From a checkpoint of a small image VQ-VAE.
Model: encoder norm rmsnorm, encoder patch size [4, 4], decoder activation silu.
Training: 17200 steps, batches of 128.
Data: trained on flat shapes of many kinds, plain or patterned, on busy backdrops, 195000 training examples, 11.3 epochs.
Rows from block 2 of the encoder, named by matrix and row number. Rows with one number belong to one neuron. Each number is 500 + 40 x the weight over the matrix's rms, rounded and kept within 0 to 999. All counts start at 0. Numbers have three digits each.
# fc1: MLP up (encoder.blocks.2.mlp.fc1.weight, 384x192), inputs 0-95
# fc2: MLP down (encoder.blocks.2.mlp.fc2.weight, 192x384, transposed), outputs 0-95
fc1.164:545465507516488579549491410436511460489564508509506485521499537542567502442469492501523487454443527472571521516589513492494488466496464487545557432510443535468500476459484499567402455499463492441518583496441519530515444511510490485490491519419491446469470505482493477465497515463477512548
fc2.164:496453451591504552521457486491525469474478503539545559485505521521542537456453531502526522557456534531496525514476497507431548564510467478450515607450519444453529526504519489455516484462504504487489495556464552510510547495482533494519524516497552558461523449585488480538524507549486513524
fc1.165:490466553500511549443525509487442555568505534435488522534497436575454542477499513541496574486484501584484472491521498459536475472507485490415498456507507556458485525504525477436504493493421538512497488518503555532538515481563499480528502571525450522498462451545595537525470517495500442509
fc2.165:502557496447506456510447510496526474455505508529512491490546534439449479556573497460450465466536420518476492545471468484496455513460519533466488535447506523556492511513531561496505532480533520466545490520524473568552464574469478432563526506511505553475458483509401511401525517499482477596
fc1.166:492501506476483507487510524479517536500497514503511512490522512504479528489509461465521444509503518543491498504480477501499521505508505491506514430518504462508543483489508487507508513453543472468491489478526486456508471480474524438470561498489455496535497452486488492495456489465464479476
fc2.166:553527504514507465466476513482471477483510477483475553477501524514516503480498498518486493473457583500516508493527514551512499505456505528495482528455461525495499482508490495507533458536547543531515516487487488448519535516560532543527517517520503508483535559518495497511492531486481451480
fc1.167:484447469421445488418545470435471479532498522539494551470496483468474480527530498545517471446459548437499485508491566441595480527490534520446484507576603499458556560517533467552516511511430491458583480453472458532471541549516473493478498537479502475485525449425505461438469514427489447513
fc2.167:474468505472430486447496562458542524481562529506503512468467476512430476457456372532501616524547468464532483444557471538580502479475508509481543535507539505566516549523495577507473433594397488497489518474514541488562480458469504579573461515469572500494532524480508503528503504414532471447
fc1.168:444488447525469556494467504536489559478503539514512499532493492498440499526502488483439519472542443436416503484434470465499517499540506506491488522502526497526476506504529486553510488476532457451489461511459458550452498507450518469521488499542484490515493552519478467485499544536477526404
fc2.168:521500476534445462525546504481570478469496485460531506454531523480505496514504495545508532544414537549494542545533573550472515470476535430467513501545461542473522539481484458517438521521458505467540509537472519501509484530555531467497514589475529498534500464496479564529533482456471525493
fc1.169:447479532466525510454502482482452444475485523514478503534551477550540532470485458499515487459502510483526467511428461458484469502463497587550513497540454487529515515504553492546483461546473539447453503464418573475446483444548545546523499504519526467500475443488516513492478475435471459543
fc2.169:522510460460471496481467462575538510478525446453549495482548541474484517474534549505445496530459516525431555561531505492543526489516570485503527499527531499415500508458454513470496497480492477462505490553502480502531484548554555519519493410492512540450526506461487502514526470487485540546
fc1.170:487407461537503442545581515570488465395470523449583456435519510437537553508490496490544445529460481487522527503502520509459472492488505500510535540488473439517491486462508521526564541478440571590448498486463622524417463520540531450506499491564476508433468559508475504491512510486590387484
fc2.170:571515576485464527474490658459553548514479517534451606574472574565464524553442429484524519496479441527487526431506552532488530487620531538538502442503503524541503526501415483531518506475500482519545567515477447593523590457513509572578550454530512507549556473547493501406535486510486578467
fc1.171:523445531560510496566493427519511497524463504512501581500528537519478521495503497454433529476482423498471487523599450478517527491494538463452511480567464586426451522539470645501517546563510486468511461506502449498414510514553586511479479506504558488527491456451487493532487496500496559533
fc2.171:517471535435532478481450516485550594453501501541492500504437479490510486551525412511531516499527488489508454534480455519580484465472493515471483568583541526591497501541460448514525462500425537510503530522478458500472540514522516472533513476523524482450497504502493454497473469510474499473
fc1.172:526616469510489568532460463543479462453448509456540487547538435472486534537504487543503499494509479488488530551484490473480464532449540533448537552484457485494426548479504486473489451496467590466479540498505548497576483497532543429478481528475545479487485494526467489449495518503532506461
fc2.172:448429535522493517518503463530493443527555449483504442438507498508450480587498509499549450512551497539491489429500487477502482417476439437545485473524527466451490499481584557487449475501563432526520487481446507465496514537502471474465530467545471483533510505434454507529519552508486539514
fc1.173:432519501487479533463514532451463512480505488538450534471398568576450454563531474519465441555519422466507488495492510447522488577524509480530563473576442463470520492419496480550538558522488556453402513472436542476506427521526603503471468453445533452571547550462505443559564498456496489510
fc2.173:553535498568506481486513455439544496513457546507547443495568495473539562518462540569483546469491470524514500555478467488485530517499518489444477476545568565516508501537553532531476554452524490602543541508557499557548465537490464377543492500453400591503408555510475524516554485544467519533
fc1.174:518472529508471500457508494497498575458485491411457432522481459525544498445516456468514440482494527511433526426502531474525549567636504483520584509513512490435507540498512478484553482543547499465449505521531483532509499493446497552577490578478481454454399524478546513453488487549484491498
fc2.174:526562502518509472540480450503565472537473478530511458494507514491522543511573510472478556493474430511477502497464504521506491520461466487483507480470431539522470518466476598439502437465490558587493506548494554540570530489500525417456511538526458512490524504482535543418464523497500483461
fc1.175:478553534470447527578469486461484484473501531468470518472500487442476429547456508543458488500506519500477532496503455461491484490539493489626542499471506493516536555585496495512495480443453444465582568510542538537495468508482430479520463443534503496488505472476508474543507504525552474497
fc2.175:520461423464576504470509526489520519541471549476595502537567518508460572546461453488463462460535450520472518495475521530565535545487470557461476504514508609531472448507496521529512525517534518436514500556451481421489521506497496483520468486428511515552509470469434498486571525561488431516
fc1.176:468509505447498515565476465493557523477467442463476514454509501442565489528486496576434392486555558517449557601504544488579480515458572500549496473484542515484496471478472440439511533484484540501502456546459546478519489466501564489530535550556494530512457472523561510530490510466468442532
fc2.176:532487489509427538469471476471445515543460511458528504519503515468538471492550444484485522476463570444518496564470482486529443511494488498480549473507505599575511461493520496528498490540536462481497583527508447561488590539531472453467499528511521512564472542528490541458431503476520534495
fc1.177:458562491551511533497494512542465575531473529417532461512560437502523628369570584456536447504410461468477557501552510504464399577500508587511451514476456478554505568456497510502402588571502466579486526511479432544498467553512505496453559531509508551454499491497510484548461510490511471525
fc2.177:471443453515484498510522538435498438466483461560465538504422553508423397478468468523462493495566438481501497512556540546546540499487578462483521519561518488532470422554486451614507514438464436487509487507468501485443472531500450556470436490561571423553481568509463517512503486462429502514
fc1.178:545561446521540496498559464534509487608499522416433461593525550553624482408446393447510413453504540481457502558501549450484543504532417494553456491463513485481417512441574413516494482542471519507549459542462565530408473484547493534510480539452517498483460562559489500445440555525604502564
fc2.178:540488592440549460534452529413459503510586518550422512551437486510579488500475518480599445557442491484535464610430478479544575572505499541555522486531521428507523500444487464587487494486481469412458503464504431415484481424546506446575482528551409474487555450494620490537438483469569423512
fc1.179:466483509534496535513472419489401456525543532487432490529449461456485486467584530530475454395499537455464484467523467500508514506486517462479475516503472468487470571423553496539437532516502439458499533512515512460496577591547532480463457521518538470447488542522445482514529513482538463516
fc2.179:494458470497416514528499473512483468466532499493476498542512563556518452490489517409557488526457566554531520534514507554446476534500528502504520446515452489509541467434451520482460494450535484459417478471533470425445462538475485474471509458507518474538499492498440512463458512507477516492
fc1.180:452543457484420496490439491515541529557492517538534492512520537530461555521516488513502552494567448478510576503494510498538492516501436535514423506465483526470565503544529557572456459512431549528513481561494508471496512552516555463520469420460540485518469487472506509534486495435422525510
fc2.180:458468473465540495390528488476517574501554545489510628544496483452464479531516474502422459494453468542432511522526436410468498472461563520473547513482448507500476477495505485528600529574575546454514486544591418470549472540532498476504553426487518482541494506498482490475476500488550513455
fc1.181:468466551502516522450421533517552423512561541528516515495491476474432505522480441571605520497493470462516523437515505491521514586509508519575430520469595533497496512499412440498546529547578424559481530447489455514538427477456432477507543508546483470537471473471477519502451510470463513580
fc2.181:463467525541511504570533499509468494501553508468506467550493523543521449505527564478535527486482430484486508498491534469535535462469511430480494445499509511555481552478518496499525540501504529487502503510498494555498514526523471450485517479531518501537493491515519500504491583516478508541
fc1.182:539413470465420475494520418476442480478520493506510462500526537496479485535466505482581554474493448489543474456538522540466445523430505431571418477515534496564477505519522466525496579534556560498459496435457557530522443583525526437423483592526432470581535557438468524492506489553488483493
fc2.182:454493504508555515476493440418517543467498472511502502433513470518540374427556497529547445457515582535531460575545494459457491492604487592528472487549514495546465477466620427442524514506451522504511470603539563515410475478416469542433508402501517449463527481500607444507433492376552599476
fc1.183:528582547552464447495516517479457548551501501507464484474458520529597452484503497400524469514477510496509483494378526524442462474445429474527503526533499568598487528445456508554474499505538575498493415465564542552431479486478548523484514543473520513461519488526515473550495566440515484498
fc2.183:467442501437534521511470506511474453495488499532553474515588518515456511487480520464505418538587476502518525435503550476451532516484463507446491454511426417434520508460566526471436505595571455469469519500496464543573504441567520488451549468532493517566434501469439563572550492549511514557
fc1.184:547471574510448454380529527438446477460582455538550517423488487403438487573536542572464488448512558408474469414552468481531457431514446441483489484525477524577518493505509527517498538437537492409501523497553529497528485512567453486514512577475499544509428529534457598499434576553497511469
fc2.184:526501485498470587482535558515468475462500491460561506473476494573506552495535523472512492604469527541443488441452479486469511467450527536531531526537507446440549585526481531441431497524491492496538522391492426479497503446477494498522511486566429516477597498480534523549517452565467448510
fc1.185:507526485505506515495490533499528486456472496498495467503484503485472495484511512462469475496514550554480498483477465475500457478559546455453478466477461489489486471506539524489504507481507489508504514529535534534513475506478528519533524533441454514540400463480484554489476470465507474500
fc2.185:497516516533493485451516568531469495484503518480481537501491535499530499488517517521467548522484537485492473511541485550454485502458491443543396539497482479513525516495500518457522462560528502527518504450476466509500533512538478544521536507498480505502515507498525520530498502509438491475
fc1.186:451465468471530499519461511468557508422538442432534523508567492485467494483513558450469515468522543554418473495488480476515465478527501524500484513483485505581461513517475453490462462553496481559504452456420473509520530536506490527569468549549536455535549491530503505493518543547506465535
fc2.186:558438519511556475500494461432444493472499475434485475545498427528491517515517456513487565493419505549531520528520467461532513443480511546516535531499437515468481461463524492473479522467552537508510568448452449574512449470535502489512469549535498549465529585437424513480510465485558499498
fc1.187:516460411496401490589535575451474493428537441526478509462498492577471443541446502508542534426516501527590544504527512481500468504505565501506456454496613435513530528519542536435527518432392460488534511538483555561535556562492544486468447512469437458597471510486489533505489448555578476495
fc2.187:535604432475486445512470513515464565448498523517486471519510487510458503515542578472415503554504511450515465519444447470473497511566560495445486487458467513479506441498505505480440501449582509418487524562430479529450471414438449519503449457560500552430528524570561457553452534426518396498
fc1.188:505543485559553528461504438543457560493460477539452573507501510550555555476435496548452483511494513485483558480513510469544504521494513497506532491556552461488492489467488519479494468513452544534452487527514548479464506372535512469483539485450484506569481535548469520477529494503578503509
fc2.188:523474518470548547523506570494501519524490477511392452459465596512455463485485464566607501533514539451508434537546529441526513539538544486600487433436490522518565473525435514562473473510434458481518430495513446504484541487493496439454561487553512434513495573505546556531477476544492525542
fc1.189:495497556446488545494482553489512510484584487455519571540467517468495434488440596502553537546532553502488521466531500556572504441482471556504523536469529488474517535506513501423486502483471493512510578489501491498484530466446513510500465464584489508491435491437603454546429530450573471558
fc2.189:451492512533514457508556539426570489470452492543553415472523539487441511519479426472438517503498512531493511572488506454573560469523488553515545541593538551538499515508511536527450567492468436488487515521502503479516530496466600459524494452460480507570506470531466527428513453555480574485
fc1.190:495517560520563543491523508477551402505525477489587513550492593488520482509469477527545570499408548531505500436532479511510510457470430548519477524443514515514471446449505478500461457432444441569513529442422522533506543499573487460496490508493488442536505511487567506448555529495498502523
fc2.190:536506504562604494482513529493545550553408523494460520514501464543546495472555479506444544505472547444512433557414448556523485386543566462600490467544421537525529533540492532528492514505534479545523510526498516469549529555501494461428566533566517546513495519574426506517454491540414589457
fc1.191:525503516433514528474437536520502501505442468511464535516519462503460496543519455472494515427521464561493517528509458488526452505477548460436494504480458524503532475536470523534462465513438522532502485464526468594552477533527558493436533513557546529495578584452505514437512521510540464585
fc2.191:517473526511459577536472441572512455536493453453482553475493513530601545437476417478604488603476588473478503447494454491483574493516460492450508524456525544487472447443499516493562426445516504531466555571492510449485518453538474505520482528468487525447520536542540427515460542481524493461
fc1.192:520462538525491481451550521452539508524401508577486527430478488527562542484603494500536531500478556508515479519492563500623496474598413395493455428460464506503454573494442460423513513535489499557434521572540477493492547528465450554498487552516457501471473460546513451426485536446450523520
fc2.192:469540446530517523496530469577513495494529532477544544462516480495523489520459496487500516432513441546496536458466568432463518446438495501554498517462595539496513491519591529526464471483481488531475465499427503509521461488488550523479483428441529537545553563486454442458466473529519518551
fc1.193:542519541524471545521506493461483549479504567505508469522431580497517460483495507483548540497484518435478478515445522484509470498491522454519482470455489485578525473445552453455427425504514541456424471473485543486494475495559450489415527537489542488509515503469473471564455483496500498581
fc2.193:400489473503535421519541495505533423527496482515499504477634399405530506495436483479447433520543464491495452490512532430549521481507460472572510453584549557440543486451557558532556526567469414571499511566551529551500491518438551419502483450457444459492453454469510576465535510481485626490
fc1.194:481442508566495506522500516560427526458456536509495520501487565451499511519489531497503405570534502483431516528517528489529522529467555495517472501404548531520473433492529431470471458492504506574435488587574466572502593532497462443503450513499527543514509517492492499531448534496472529498
fc2.194:511537505487560441461546588484552534551488443485513550508494477541452545494508465579477513537491429501495537511474461492485494520477504502526552534539493570477510525497479538522560556506503497508540544508493546492572476460462601482558514477499494547526533440454483472499497463504495541499
fc1.195:354525504510463485469543547487480447510525468550464504508476486512467453440506521483491582531455423488561515518478567528482452520500477507543454399501478572470477481556527522512620485522444502479543480493570488450505547489522601458483507501476397524505495512520521452486450533629535504560
fc2.195:572545439598477512584417513518436486516432540506457474536469568499488572497523465504475497438502495489455579485504447580383530528552483538480528582474533514532504524450490427433470491429546445392517508503453454479452501486547514573571514441513588497566528515541477572485496423459505500540
fc1.196:453448466475552527459496452449488566537511485501480485526450459467464463506455548499502423476546505463461496550491515397525477480470514512503478552473474445502449489536483465537492514490485489485474476402474491509483470531507459488509438572484491433503533502497511463515568489531467401428
fc2.196:463435542483517530588494487547509442464457470459536610439500536490467511460502593491484531510448494561495563495500489508512495487496482440531494532501480522443543537535527551445522525563514490561504479522473544588517550489525458491443449525513463512494566522517490455462510589539465484381
fc1.197:477407428468471488550521521500421433532540462519499523480531539592416496585537516521464558553524504461610428514408447481592540496451477503472493498479490472463536542391481512496491516488511494523381508509501532510567471504517510505494455493528439466520534485521509513577542621472439435494
fc2.197:548559440542481499459486416503521572527472529474570558542491441463551518500387543494466592482502561488415495508464511505519473448532539522482544522516547425513439462631553469491551464548473507530594388472466507519491541509531452553505498605458532551503393473561527456462479402517547619554
fc1.198:432491501573523480464502526482406369473460496564493479478524462517453525526540475487536544433517562472506596519433567493528512499525422447559487451510498528438537527517470527514479510525481448484514517503429539481529520506458486527485537521492534548456517537418453540465522486426389435581
fc2.198:447587485504463479548501513420541493603469500495474438448467476462537515473463499489511536487488473525486468528407518478443556582446470496480569635513604485462529526526503485560555476504459552571555555538442475480525511484488530473554441527495582567448524475548533523518512456542516437582
fc1.199:504479510459506485532509449480496530563553473511497523523480521498509491473538561484521473471526539467501501482553485489477441486498463484449447471429466470533516571528495447564470522494522463535469509529496515530489443506480496525461539528482593506499453452513458543528510498444479499544
fc2.199:525511540461541482484515536482476516513456493508489509473451535498437515520560455503485510568429424505494441553511495458456443557511485608479459515550579577507526500511455530531501498515501522470511490484524469510517550467495501501480539531570503469523517548509521478479490514525490464499
fc1.200:417517494485489460514548567439518499452554486499431473442517499500502472520474562496579479535472535480465466495444450471525513528435537493556542454526481420474486481533454448475512519490428360485420512525561416553475524505488520478528527471564522450480482518532500569568497506500557514469
fc2.200:565508517469576496436525484544507533450436422456551516468530490516520447534461455559473452509516529560468466490483487492473489540547473477480469445484494482436427552523543574494504533531420485449515465500482481450475483506443462446452470471484524502497418412494497536508469529510504518575
fc1.201:491459462452517565461534412550447531524421501491526558474487498467451491532553466512514474542476495455487515578518479458530483508474529504465487424537509490461462492573451507519492457452446510551508525531502454498516517531553490467523500462528473519463426478489517554461496482456525481522
fc2.201:539504527517504508460454539528524524539488560533467511526511497583414507508533540587538462519539474524532546541553460518488493479550480453466494497458529469556511493460491496495492549559556474443473535454577523475503468478446451483464519447502567499525471596490458481477481516533559531542
fc1.202:492423495543514487503519474526455520485579511480526511439542482540466461493463534494477502531485461510507457545536501531521496554439473482572479507488491458535516547521575539507499529468476527495530415535432442548544472448582456419462444501509484478534537448511486512582479515506489515503
fc2.202:557500474513496532525443427487514460450427452530476495514448451502541494465501530544486517502497476472515529540524592529525516504491496455514483488507526495442476493486521508488559489486513535523497559507475507507512548540451511488529505477473558479433522482471541506485577506529511478465
fc1.203:467483467506507410485473443592494467507519537577498506535491456500502468496494488514462406492436434470550457507516455496509540531489446477530557565482525414467536511493443470544546421563435503443490490469545492472542525476496533517536488496512505435553472561430463439513489460500545489453
fc2.203:505496483515459550495544546455505547519519497479486518559499514544519467466520511497523513492532556482490478468548514513465506467535548507474464441554467508505495558486484484501485540537511463497470506486566535559457443537521479482485506565505531491493499503569568519574484506503450550533
fc1.204:558539580480552590527412524543466486473479504533457476547571515550499535476469489510516461480460529476544514534435463546446491535465493545483467581513501477480535487464420525556532456543528522418485533494478515549498504440519499485415492494558521554456572481459461527536503570516549421529
fc2.204:441458437512459420494551434496569472439455504530500504430506483431513475534501482431476522525444607549497515473546556555533494476531480359525575460512447561533514515489521479466488556472475482484505556518504518507495524484502550455535528426433461533502421498531452536405540465533533527464
fc1.205:536526540514464505566549551503494515501484515529511497544506487551551505487491546518499528477433503512450437453494487496489510501559533442529542545488528518457514459515450515508476445468512534531467488503542487489469490470579513479503567450417548503419493492521483514453502465495507455495
fc2.205:424502446491520465464530466523485469505465525513505429462509491469478498530468512502469530547582466564527498461549477544537454496539473537523459479494472479499492600468531513493487503487449547562504490515531605499528486528485450511499506446506475528510464544483500582489534534508493500534
fc1.206:516495455505547572494485486559535579526456459461460508517567541532518515441505487513469505514450505488431505476470517521362522547517552514518508502511462481478533553529422461565523471544428516489566488513511423490471457514472584547539488528443552515516457517532514511542489453542549507473
fc2.206:509487519462492466450473538485507445532433538519519507448496455477515467498531555516440501541572480482498503419533486501511507518527475490505523517424527495372530517479490482448545465478514461518513567508422515554550516464494543455485494489431505516461539463599549483451515550520472555537
fc1.207:495554570512530521480457469541620546499469489450471489473449486530527519521432462511495541464482482531488519577453487549486505519449455494532469525455491511558463506504509454575529520503504444511561466560517501497480569537549484490488441459577505509509524565524458454494475452515470522527
fc2.207:472491452534480452520523447500468531515550539562468580535533465554423528555499507523541476473454557544472579401512437476426445457506456596395515543477528449525463529568537441495547480500559503522501458508573486500511507423565514499512556497403397473456441455562483503498454482506567502555
fc1.208:460473487492414470504496479457520504516476474467488470490497515534521560452427540465570457526498483473549468532538586501480488451509501414485503499566462383549517513476489502526506448445525410421453405469425484466435587474478462497521526500539551440509495459491472550518464504458486493506
fc2.208:523532548395540484490503465549439512518488469516556535496506497453561525545459499509521473577531487535507559464522462529510506542531500466501570514464524530504463533533488495497544474434540548585516542520394549527525477458552541493521532468505451538427475530519496531487542469481504488553
fc1.209:551490484530541460480532562412467522541546536474489549453523582523509484498461447543428504527502573478567474482521508526520486498459454492559493489409483492510495508554462518530516452437515511459501520526482584478482499524508467510474472566524501550525467474500484452578585521527531549519
fc2.209:497455472475484490488470530485502451469491510530473519538456500498454461509453499527496462502503501483537480503510552530484557496477528509525528512561518471470500473465456491511438480495514557456495521471487544449494506503458481511501423472487532459514530564443477512495485497469505448516
fc1.210:540505503508559518466505517486507510548428501483493551447448521496470550519490473534501397472487515581578465506606484553486498502435498465508492559463506506566491512532451478540547487530457398463543485545452564528488490474453540492443548559474512484458485522488514498457495475577500515524
fc2.210:592528534495461498478502470535565544476514458448554493516443476526554463497501476517533484471509533484454505494463532470545465451518502499535531478515542471517478546551524513437537426487560519493504457525494532505475509545476459481545427497489535512499439491534562477523443485500516493491
fc1.211:451493511508458441565516522506540510493478465520455453595444477417528470507443466504504541484433581445489490532538439536502499586513563469587458503491549573428465457511566462559538451517446483491506481457460593536474530472524455493485490434515496520578551488474564474543527478452539506512
fc2.211:499524523500471567476577488503483509505538541487578599515562441594482538474468469475528541560572459487556460497483508533514487481497560476543433425481490471489525492500471464402509575554503519427504542446466436475508514470470535475534505483547509464501503500508499494490444497496496536482
fc1.212:511538447509481488509524531453545513495504453566535533462490468529503464495473449491466500566498589468497504486507457533514622535531542496497493500577469444529413495558421476488514511519544498445480502536470464500541413486536506514509433578523555490518485499524471534447507500475460508511
fc2.212:472483527533498553521452510487471503545487512498438547556484468528529473523454512477542464451535458488533449476514505517509516456455479498468564563448571538469581491522501419540572473470475482551498534464524521525464529465534493561533477530472488500536504486529521474546449477524552506438
fc1.213:496530420555548538486572476519532515434485419496436485524504501531520511486521503520559552521456553498501533468516527523597505542561480474556466508486551444510442417517520486471514482474471552511530467481505509530386514461533485497550538507489496512455536502485489493547503535446529510446
fc2.213:491481550465483462494497512484522522513483521502493522494443457454523472482469485490514464525452473515503478523574497458503476565559447557559492438486445499477463582533508482488514545438480506513537489480513485456511483450502509484535428547521475464547492499502521508428473487461520465573
fc1.214:478500500484495485535558431473459512570525473510519522509478491452501455540520442492493478492520554465443447551502528545536506547511505509523513569466500501444493466474529522515485436495517489527489429522522504550461444465519484509484560500448485503473564447481550552468482542540503477429
fc2.214:513491487517494520441515484511528510402530504517545519504492508529507531474492524532507549492551521562504548493574470480535476451540492479422517482539561457531481457512464482499532508492456514533490490499458531498510488512502482500541460462446496475503493527462465437493485516500558481440
fc1.215:502511468439510553416464538389492502511450461513502501509519471502441537456477559527492455530500519569512453474455452485476510439500464504555524512533495508550435462470519518536554483430554497503473498512524577482574503551528550439473583557490487494429510488465560486468497553545468490489
fc2.215:502511480587471477498551457512496520459506493506443517470508480492487508477492439478432550507489462439467455486554487586476556495505571493515475499505550514410520499547489467523480476568469534465525496500472425436479524476463513505500466455481533438505502467482528526541488494436514503487
fc1.216:568472465563436469457535479467525544507532457436453531482522498555503502459521456503491489444469479532427522481489514522479504434597502464437507540499607575474466486457495409469465475519509496585519520498526468516531424513548530573532465526504508461527455467552515529438498512491535473538
fc2.216:488530531485519534471511495475530581536507495581490467500473516410551496474486446455462559532506433472471513573445540549487514476595511524509465470499436479477486457512477566501554498473504547487501511571493488490519497518516515450492522434505487507463525583503502536521426497533532439470
fc1.217:533532398551537465460497457406493482471562573536568441502516513453450522532546493505482528424484530529536540500461484528487440568472567518499445586523493568467484495530475504553428494527448536580528441453528478529565445512556512446520434515519507445507567531465439552494504514461550477500
fc2.217:485465525501504504518497502525508553491430506484499503505563490463462525596534445497439488515449579552479502585499521556543524501523430528461525533495533486481484504479472519503461492584448559530453469511494484424466517525465515506603469546525530526525454420494471528502468551509512464458
fc1.218:485522519493547417524567451544423427513470433546458422504507466461535497516502432492512536432467468489480461437559459530580545508549409535434497513524473482475451527503496491549472517474533512455485528476481480497449487454545458534527491489543516482521472511485481492499476480526450491464
fc2.218:513463552508433542466485481480528459538459548508476481437560484517500471471477510496530444443505528456551389476472454450547504528451519464565471494515492485461517499448512490561540505554463548520492518519452409517499499545448538459512510460461516454532537523477519475547466485491517606506
fc1.219:460501402552483540585573464532441435460521526508533438497564538524491540425540464495450533524531485462493527520404530537460502474485498510520455506532433471457530535463431428578512524441555478551423460521569485523473509518538520544504594523567511519511504531494416499515560533506491480494
fc2.219:529506566426515417430506475479473515451447484542486535471442463476532452568509560500522500459463508504518417511475502511504480563553512429429565420480527530515522492470599571456488451480448509532465473485518460511494451543473464478517476488469458504481518496504616464498436561509522507481
fc1.220:499487494463527563572559543498431419529492494461557589537467516547487499461482403503528497464464444461514409540480518517463529608534554465510528510541508449483480468528473531470464455539473485539498464499476408515479506521596502477473549447556547493544426564443546551520409454464551474553
fc2.220:531536561549505597505480537489514500556567530449438538527517535484512537523563570503471515532459504480538537480483478511460441531513449511469496509516430444470515535492534487511562549410578473441452560502524458489556507466440493494476473499541504538476528467505511485442517510577498514505
fc1.221:536480502526555485418480532381529515447530481559556531490538507481536478557489555475519447420411488528460495534476544482437482457487470480517482507500502524516468504503499509527550500504486429598485479524475503520540581430494591449495565582425487433515483560480496491454484487576596454432
fc2.221:478508428552559442519482543565480515498507561526515451528497437546403548483499504494482492574519592424489513501524439473452533445430549480438458578438540433433488579490462495473422498504488583485484472372495536491545475552533503484484511537493490426498538441544537538511488547492501480592
fc1.222:495529500515449511485512540513541508542465533515500509524475489460436529479428539521476486449565491502531539507504505466420495475461568557489525531472512467553469521532508408466528500531480525481543469556517477586520484434564589489472535543494590465541432555492464499540485458529482458443
fc2.222:485481577503526456501492479452561526505448484460558540535473485527617434493530500466587466510477532535497497481469553438443478498521470501526532515475489473537513493530489558465506426468509519535511496513500506473546511503526464525518497496539463549415577457576573461488511430478558595496
fc1.223:472599488531543469489457455558471492500477478534500525543543523509541516469487531516507458519516443508557488485553484573437478498520465512507438473490472412464528528514456587531540506498570496517494498561511431477465470457544496488570523454539538582558472520401507463438476450502532561540
fc2.223:526474519440477485518536502514478493498511486447536527536488508520460512473524500507464539501548452478433529497527479525486495455428520499458484480483516507487449520493521454510503520458512532552507449475477463500516511530576482454512520554576507472515523520513500533526530515485503526526
fc1.224:568527529551510478419614463495412482518524492583447551443510520514518468540483519436526432513509480463462501520409505529454494497529562501430530482568479540504402523525450468510489549524458471471492472535582573458579548550457442437559472513517530441432511574462527494490447495501513541537
fc2.224:435478507552399554580428474467512500436558514445477518538458494521480473481518486523440478438501447497535512426539472493451558481543487436552471463455542476492541483463499499499497455466573544530523511478468555561502445522506520548572484483501496517543545447503549462453502420502443465431
fc1.225:529448441508488552440524509572450464447443481439502509509476523452617495524535498478488476497479504469475588494461474515503516498454477514483506512447478418505538511414535457502446500530544578506407512529506519481469388555511494433486471547536504545505527457512517480542521543416455477506
fc2.225:485543467482508469527434472425537477523518504542516548488538462433479535457542559510548505484611472594477511514522516558438507520495427525506583505513493414561482446546499642398474494484452518506510447458472422508585487395534516450514546552402458511508506481465504563468527522522568568447
fc1.226:491467426411582561495558415511406495511523475560579548503409513538492565475489488444605562538432501487468449523466556477554483462513510490469456468486442452540458457491537567463461512440541541546497499478521512494471524522474514497512570500560523496453486480467490504496508491488546493455
fc2.226:466462553512504452487433541545533486564475573492516513468489439418450501580559527499581525533525516471536514480504609513471477504472537468500529552450533474518504489497537495536559448548494484486496506484576479522483502468497524565482506452497452464460439497540489472492489547516549435516
fc1.227:443552441525559513484460499498484586501462398492474453546482471494527608493482541512511477632460538454446516487449519463538452490517518537506522541488497460513456492483472525582473457546534471526478513582512509502459523433513467464550550557540497561448556430532447507526501551496556458541
fc2.227:512439569486499482465538446468520490512502517483560503539465483528541413520517469500521544481544427528520522533545501520457505581443518517549477429509498453495499538542503533444451505459475467475528451434500536460457495504568475549418482473414474471486466500464539531505530493448493506456
fc1.228:508486467518524554524504427532506515508519439515547549398561526567523551508485461515454447529553499517481504546486494501448476550521555530484491487501531523423580447472454530535468483563512559481513567540534516520513541507511505485516508503504475497511464533505470531491508526536505446465
fc2.228:440486497508484486456545490512442436509518524477492521550501448536481547477516498477457538583456447504566577460549458554486510588488495451449497500385494454477535491493473532512571514500499504534491433522530507410491444495511510494491541460485468472443511546486478519466501527456526486530
fc1.229:568505493557530522504590519494527537467501454479478423531554430512543588453474434471546494475482519536447516588476560492509492514491473556473421520477461456488437570495532488451468462439469465519558446564469456516441511435532477528474525604495492529537468510569490551494510472554604427457
fc2.229:507532488498460451536431588420422461579463481571435559520502536574511489577514532600525615574578488455576541546518479589534494582543503412509531423554436564417536433452473490492470452513504454509410430558534497429485519519449463436490463518517402477469561536489548508511528552399435453477
fc1.230:498434483477496560549428512481479505524447565482553510536485449502592528488498515434498477460499509528489456497561434527495545522510483467518504481500488528447536435460561533523419496468479466442512522549444460534457531495496545538468456529497493419529515451573514530513501497500401510445
fc2.230:508489494505463528495488484519442486484487397537539539468503496456457475549526493536488465498510504543465500515411491602493513520462452482530509517500593445479467467483501498444501464480561500496445519542455474392501471478587559478496559525548489565463481520439462567489511505478475495495
fc1.231:571560489482528546474428518512550543526465520474481450499385486441571526433425535522438482493510459549530408441577521469500545461416566525438448537492490481563433535484509501525581531474479464457537506564501536494446489487483507537478485498530573497506486522479451482466441485488496434480
fc2.231:596545520545535488458510474498559511490474489482564518549528417503536553503480554508490570495501591549429554536448497429478497489542486541467555455487510455555451545594584557425535479512500473516565441497467518535552552478459437436507450583479477562475404444523516474460470482521563528546